A small sound classifier, trained from scratch: mfcc input.
Rows from block 3, named by matrix and row number. Rows with one number belong to one channel. Each number is 500 + 50 x the weight over its row's rms, rounded and kept within 0 to 999. All counts start at 0. Numbers have three digits each. After the name is the row's rms in percent of the matrix's.
# convs0: first width-11 conv, stride 2 (model.blocks.3.convs.0.weight, 96x96x11), inputs 88-95, a 11 kernel for each
# convs1: second width-11 conv (model.blocks.3.convs.1.weight, 96x96x11, transposed), outputs 88-95, a 11 kernel for each
convs0.31 101:605592569538510484470463479490519413432444457473485497504512522529464496498524521537533532525528530454441451450463470483489507513528489505520530530524512502489473469473477480483484493487487472473465549549538521510496488480479484490561566581567569538525490486472474
convs0.32 100:446455468479487497509509519509511570533514481467444433430419412402511486466450444432432422431427434525513502482475453455444443433437360354362380403429463496523540549474475482492495511511520523534542550563561555535511484469454434421412420429436445461473490502513524
convs0.33 101:566554526498465438417401405419445590604601584553513474441417403402471468472467466463467473486507528456447435448453479480489492493499517512511498494486496496517526557497494494497503507511507515503500639606579535502471450433423427433503529530556553568556554545542536
convs0.34 102:426428441443454464475490508530555559552541527513499484475463459453491484466456442435430429428435441494493490495507524535548557562558487474474471482498518541562580593541529523509509494498490492486490496494497486478464446426400374347477478483479481481483486491496497
convs0.35 101:475472472477483489494497497498495507527539560569575579577568559553488475476471477473484478486486499507469448436434435442454468493507478448417410401414420434439449445421429435445450465476491503506515529525523504489468460443437429424559546529509491465445424413405400
convs0.36 106:509501487482478476466461463473483496478460451448448463480498510518452462481488498494489467452429417539571594612627625613578547505472491459437412413419451482523549575497476457441428428427431428427435417413424429457478520546570579579477494498505504504496488480470463
convs0.37 102:536533529522527531540550557570566448438420425429443459476488491487555571597608613604584564536513490443446446460461481487507515536547553537527519514516519528535535541542516508491494488496505527537555514520522516509496483476464467464500499498506515527535533527518509
convs0.38 099:394419471499534544547539518503466524511508487489472481478482474473491513532554556565559562550539520491484472464464463469478485497500443439441447453460463456451436424534527531521525513515501493485483533524515511494489481480481488492536536530526518512505502503512521
convs0.39 104:541524511493480463444432434441451446444447453459460468474492508534443448459471490503530546566578591376369364366370390403421435448461441442439440439437441446456460475588582572560548541537539547556568473473458447436432432439446461478516500501490489479473466467471476
convs0.40 101:413416414416423436452470480491490488499496499493490483474466458449500493481478476483485484479469456451467480501514534551571592608617485495507531549567577590598601597496496488474458443425407395393389507491474467469472474478485494494515512500485473464463455457449452
convs0.41 096:488475456444430424427423430428438563544533518514500509506513510519622629626625614600579556540523521520510501500502510517531540547551494476472467472465470459460449443448447448459461467471480491496501468482489496499497497488490474473552541529517504498482481475480484
convs0.42 095:596599582587572576557547534532524540552569570574564547530510489475563545535521518517522529542547550578574556555536542532545547557562477481472476464461452449452458469595604605615618619604589565537502501526539552553541530510506490497530525528524527520519504492482476
convs0.43 100:596571556531530532549558578594609555559541533507504487484480494502485462457451457472486505512529531565531500466459442448447466472488515492471450429429428450464485492469460474471475486486497490492484554546540517507493493481480479477525527527539547553558539537520516
convs0.44 100:502501497497503504524528551551563564539533522529524537534546535542460449449446451456457452445432416561554559557558551550535525506502520515509502494488485486489495506535528522528525541537551545553541471487485496508521529535548551554492502512519525529534531529520517
convs0.45 103:429397399391422437485511542550555639618577550516494479478477483486422414413429446476489510528548561460465478487505515525532537551557397391391396412430457479494502512592596604605595576542517477447408517500485474457443424415401401387638638626608587558536509487463449
convs0.46 101:466465447442421425412417413422425457463459476478491501519540559581518504493484483474473474488494504480482474471462458455468475492501543541531523513507508511515514514570571571562549535514504480487476508511538536568552568539536498482468449450443449447451449451452454
convs0.47 098:498515518524520507500494489487489525515505500487487472475464471468476468459450443448455486505537545503536550572578583578569570553544545555557567567572565565559560561609620626626628618620605602579571632625603576541518491477446429412454458462469471476476478473466462
convs0.48 102:492482495500515527541550556565569423403397406421443467496522546558474469463477474487485492488476464502475459443444452475498525545561574570555548532538537547550550551604603594587574568552523496459439467474471488489506500502488479466540534526516505490480468460457452
convs0.49 097:476477480472470453448440440435431467453443444448460473485503517535451467474486485484476467467467486570553534510487461437424422427435543543533527519508501494502512535612619600599567558531524502495485588577575557541518497482476479480510502502479472445442436438443446
convs0.50 102:490505518538545550542531513497473569564575579580570568564562562558447460479494503510508509509504496480475470464450438428423420418421450456470481498507510504496479462591579564558547551556570578584581509536546546528514490468442423408491488505508520517524520513497474
convs0.51 097:587585577562546529507492478468451497492484479474476475483491508524483492502514515509505492487469460548572580584574556532510493479470588572566549546530531520524528534412436462484503521537558565576574469466459450443436439444455458465490482474478473478475477472471472
convs0.52 094:547527510484466444436415409403405499495497489492490495499508515520499496504513536548570589603610610499516519533534540534529526522516395409431448474494512519530538548512517536549570577597597605594596429444459476486482477454439412405422428436453464488502525543568585
convs0.53 105:522511500491491485491476478463461516521524531543546558567580582587504490481475471475477480480479484498501509508506497491471460446443501499508512530538552557566574578518530546557571584598601607603603530538550543547545555557567575592437454460476483489490487483474473
convs0.54 103:480485474477491500526535568575610579590582567534501470439436439463454468480481491488494491477467440502506503492473457440427419409417509551558574556548526504493481490458481496499508507508496484471454461482486493483490491496497495507399380380389414457494543561591596
convs0.55 098:518515513514514516515511501496486596586583575575566560545542537540547537521512493491482480473462455390409425421427418422421425424424492476470473466468457461449449431530522511501491482473467462460454415427420438438467476501508517524445423413404401402403403402399399
convs0.56 101:525522544535542526515495484474458465443422413407408424440471498534539525515499478453425401375355336639617602570550510484451438416409426421448456497510540542545541532510497488463456432437431456476507376414432471491526544575583593594431449466478494506508510501488471
convs0.57 100:467454452446455465483500517532546422432438449463486508524533540543443448456462472477487493502516521590576550524501485473468464454445477479481478478480483499508522524409440462486508520533526531518516643640632616606589578559542522498396411420442451476469479465464458
convs0.58 103:532526523516518511510504500489481583564548533519508504501502502507521508509513522532545558569573576510492482468459455441439435441437456446435435427428428431435430424507528543546555550547530522508498507514523523521518514510496500490470463469462467469482498520539561
convs0.59 097:564569551534504479452431417404397478490495500500502497496491483478437469510539570592608611611601590423422427430453462483487500495493500511521518517508504486479462452444476496528538557558567558554533490479482467457435426417411414417563563562559560545535508496480480
convs0.60 099:433428428421425424430432435436432553545533520514500502504507505490562546527510490479462454444442436484467456447456460474487498517529531526513503479470446447440452451500501514507520515519517513511502456472477491505515528529539541549440455481522559598628652669655641
convs0.61 101:548568582587589587586579567562562447448449460470489501512522529534466452441420400387369360347351356586569545515487459445435437445464547559557564557552537524509498485418452486518546564586599624628638512518523531544549563564573563556555549540529516506496497486483469
convs0.62 099:554549547543541546553564577578591452458466469476485488495495495484449457461478481500510528544565587534541546549549545543538540536535589570555540536530533523525520517442464466496493515508525523539537564575577592587597583580566556547459448448449455463468467463456448
convs0.63 101:648643639630623607592577577573575538516501487482482485489498509514595580572557546532518493463430394530545551563557561559563559562561389393406422441459480496517541562609582556527507484469449444427433501501488500499516518529536542547534527516510504501502499503499501
convs0.64 096:440459496511535544563574583591600531514505488488490506518540564593427421404402395398406420435452468502512516513512499495471459436429427426435439449457480500523538555414407396400397409415438445467470526526526530536537534523511503497525523521530537550560568579585596
convs0.65 100:582578585575579574581573579572575448453466476492505514518516509495459471475480487501506509510509509415396382380388403424435448454459470482486489489483485476474460463479493503505508506506502504507512585566546523502483470464461460459529542549543549538533514514503507
convs1.31 105:496481467454433413403401407422439494469461455463480493507529555587409420461495511516503485478494535441495550592603581532481456467497446452488532563565550525511503496549528505481468478505529531513497414424446472496528566599612605588539602638628598566531500490493520
convs1.32 105:493520525509490475455436435427412506516513509496483463453439433427455442441439444449448437424423428493491482469453442457498546582604501496494490482465467481493500497533545555556554536521502487484485604598578569567587593583562532511542541525509496479464446437440454
convs1.33 104:500501501496492483454413385375384481470453442434438440446463486517486472482506518515507495480470471508532522491461448461480495486468477503511503501495491496504516518542552550524475422407420449483517473456464485492493488484485491504547506470452461468478483495513512
convs1.34 092:487488494498500502512525543550539398447491514517517527551581607631626623621620607581558549560585611453432425432460488513518512502499557537493456438434438448465492513583597594577552527514508509510501556563560562548531513493474454438487483471458461471487507522537549
convs1.35 117:378408446470490500492479457448442390406430446456459459462470489516522520526533533538540536517493472444461468464459446436431427419420497485463455457462467476496522560449426432440451471499535571594608486496512531550554544530523511491494483479479484488494499501503515
convs1.36 100:494522542562577579576561531494465543551535537540546523489456431423452466481481471464473489505523539415413398398407442480510537543535501534564587581540514505512535562561512503513530536549564575584589531510499493501504486465454469504546506482466450440438437440460491
convs1.37 113:492488493487475458442427411391377472489505504494480461435405382366550528502471473504526531529519499496525538544537520492477475481497490485514561593589559524488459430606595584546506470445439453463465449436456497537552529481428381356564510455399365362371395426440449
convs1.38 085:487468472485501508512506492486492458468477498525548559570574568557416408434483519532521493466468499375386411438444439429434448450446451422416438477507536541533518512476449427428437446454466477496513469470476494514534549551541516490513507499493494481465459457466486
convs1.39 096:535530539548550543541549565586596488513518516515510503494485462440574579587600607605585551510478448523555580595601589567529501491495413451480501524529525521515520539472460455463480496517531534533535669606548502479475476479484487495373417469499512513509500479475490
convs1.40 097:536517500501516531548544516474427523536537533519518508505505512522441459476495501489476473475476483540548561571569566553534510490479466474481492494488479469462463469680654612567525489467455463488517516493459428413418432444452463473519455416402427476521540525490452
convs1.41 101:454473498511503484476478492512528487488501507508499481470470486509485511518500462437434448469483494520498467439421414422436460481490435459483503521541565571552514476515515512503492485494508523533535412421425442462487508524531532523509553582584559517488480488497509
convs1.42 099:507489480487490482459442432435445510547580612631644642623591555516500478476489504517530542544543542572516463433423441475513540552561507508513522535557568571563543516680711704666617559510485476486510426434447464485496497492488487490475501524537530504470441434442460
convs1.43 094:557584597591564536505479464465474414432445443439439443462497532546489479483485473454434428439464475533517483441404383389413437442445501459432423438463490514523518496413464526565573550521504498504507441475493505499500505508508495496515480459440422420422431446461462
convs1.44 098:554527515504497479453439438441446473493521556596621620605573532482496493500506508515523533549563582479447420427459493515511497488478439483534583609602585562527496466577567539512493479465453456464481493482473475483496516533540535515506512521513505497492503521549562
convs1.45 095:458465478494515535533521503496498431445449458471488493515546583622578549539524509504493478478500535450472477489493511529552571580568454437429432441454472469453454469486466467476480461444430429433443557533514497495487475454443441471533507485448440477538585597567519
convs1.46 091:458489531566581563525492472467471459478483475454445441452464467455459452453456460451434438468512545473457457472488504513508505505516566548536520505492491484475468461482498529568589573548511482469485455432400381381398423444466485501548497466462475488488474455438434
convs1.47 102:562579592584554514474450439439448581596602608603586564546531521529548550538526530553584606605577539514521523522518522530532530519511426410398403406418438453465473472621618607573533479437413405411429540490466470491507509507498493481515518525528537538527513498499503
convs1.48 099:447442467504532540526502476454439466467471477477478472463462464471414423459515585641661647610565525434493519511478433401394398403400507511512505506511524537544540525465463474497531556559536499470454499515539571587579555536520507494571559531508495492481474477481485
convs1.49 093:467476490496506526538544545537525451445454471491526563601620624632499474478491505514511523536552565522548554542521508510512507485471486443410404419438459484500500474464461462481509531539540540531511611559518488469474486499499506502546510489493514522506480463467484
convs1.50 095:486532566578572554521489461448437514489487507534554558541519515531607595579561551556566568563557553588586573564561560556553551549552445458465480496509522531525490451483474469461452450451455463469476621581521461424417437468491500496469478480474463458457457463467470
convs1.51 122:501487478466449434420420428444459471455452457471482491495488467440340376416445457467485509526528523446470484489497505515512504493485502483477488504507500478456435420486480464440428430432433433437443436489539584605604584557530505476605568524489472468479485486485481
convs1.52 094:551532516503500504516521516505499453462485500512518497470444425413527538542543539539542541534517504479442410398409431462495509511506448464477484480460440423420434456599541487441428452491524544546545271297334380424468498513517508488565553543530521511507512515513509
convs1.53 099:516524519516503489470453442442449423427438456470482486498512515511443429425434462501537546521479450428443461478476473470476491504515525511511523535535528505481450421433441462486493480464446438446459438444458476497516522512498490489604584559534495455420396390407438
convs1.54 098:520474449454476494498502520542547420448494518531535528516510509524480501519523504504503511509508498463479461431413412445493521518512492532559549525500487467454447426506516516504480456467507546552524466472510535539517485468463478507498501532553556537509488487487478
convs1.55 091:451436430447474515547571577558527477475469473469455435428431435440561548544531527516495471451435429469499520533543548554550542546556518514502480461440434449467488501509499495482477483503521533532521531488458448463494519538549554553601570537495466459465469467460460
convs1.56 094:597562524502511534544546544533520510520533547559574575572563552531571578598571524479455467507545568546545505472441441472517561588598496495529561577573571558527489451566554529490475459439418408426464465471479479477475481487476462458503496534566586587571550540546560
convs1.57 096:367431509579608602558509477472487524514499475461464473489497500497451431463506530542517483451431423610580540518513511502493486482482406409433458475478498501501517532402392419460480481469451442443454540519482449439455463464446431437435435454485524560572563540514499
convs1.58 111:620651670672642590527477448433424467464461451436416408413428455476503518532532509464423410426459480448420411419435442440438445456466564540502475467476506545569568536508525543559570572558537510494499503504511521545578599596580558532543548554544537527524524529536556
convs1.59 108:558578568557551552547530495449409476455455464481501516527539563605618609575533491470464472479473476509511515533545533500451410390396618621600570539510484472473479489587567546530527523511493471443416475416391401432458480495494479456530520507488473464466476487507529
convs1.60 108:475496512520523530537538527504488397402427453472487494498496500510565558544517487471466478491497499499523514497482483492517541553543488502536558556524500488471455422527496461423416437490544579597590466453460473480485487498513535561376441535615655640594532483451425
convs1.61 103:377379402437465478469456454462450487464464468479488491485473451429459435458499549592602584547496444554573569548515488468456450445432554556558531493461459483512538540525501486488490496506515527547571433474530588612598571541512487470443419445482511510483456457481502
convs1.62 099:585583575558535512489466438414400626627613587549509482471476491508570556555551533503466433417436466471459454463478483469446432425428486505508505490475480507551588607589556518486474473476486496497490556540523511509518526533532528520507532547552546538527516502478444
convs1.63 109:527536536545561568548515481465468485470457455455454457460469479485575551538545553549540521511505498471488501514519522525532533516496554549545532522511511516520499458376366383417454482497498479461451507548570560528498472455444445449498480483485494512523523515512517
convs1.64 091:424442454463477489501504497478454496496500514528547566583592588576449458481512553593613596566537515513496478473475478472476484500515560547530522514504486467447433428515495491508522526533529523521532439455478495498493478458442430419569515468434426434447454447436433
convs1.65 105:603553507485485498511516504487487429470514560584584556529515518534530484456447471516552576573561551348387425455469462446424407413436619582537493462446449462480502521543507498495493493499510515505475399414448502545576583573567569571541553559562571582585572554544561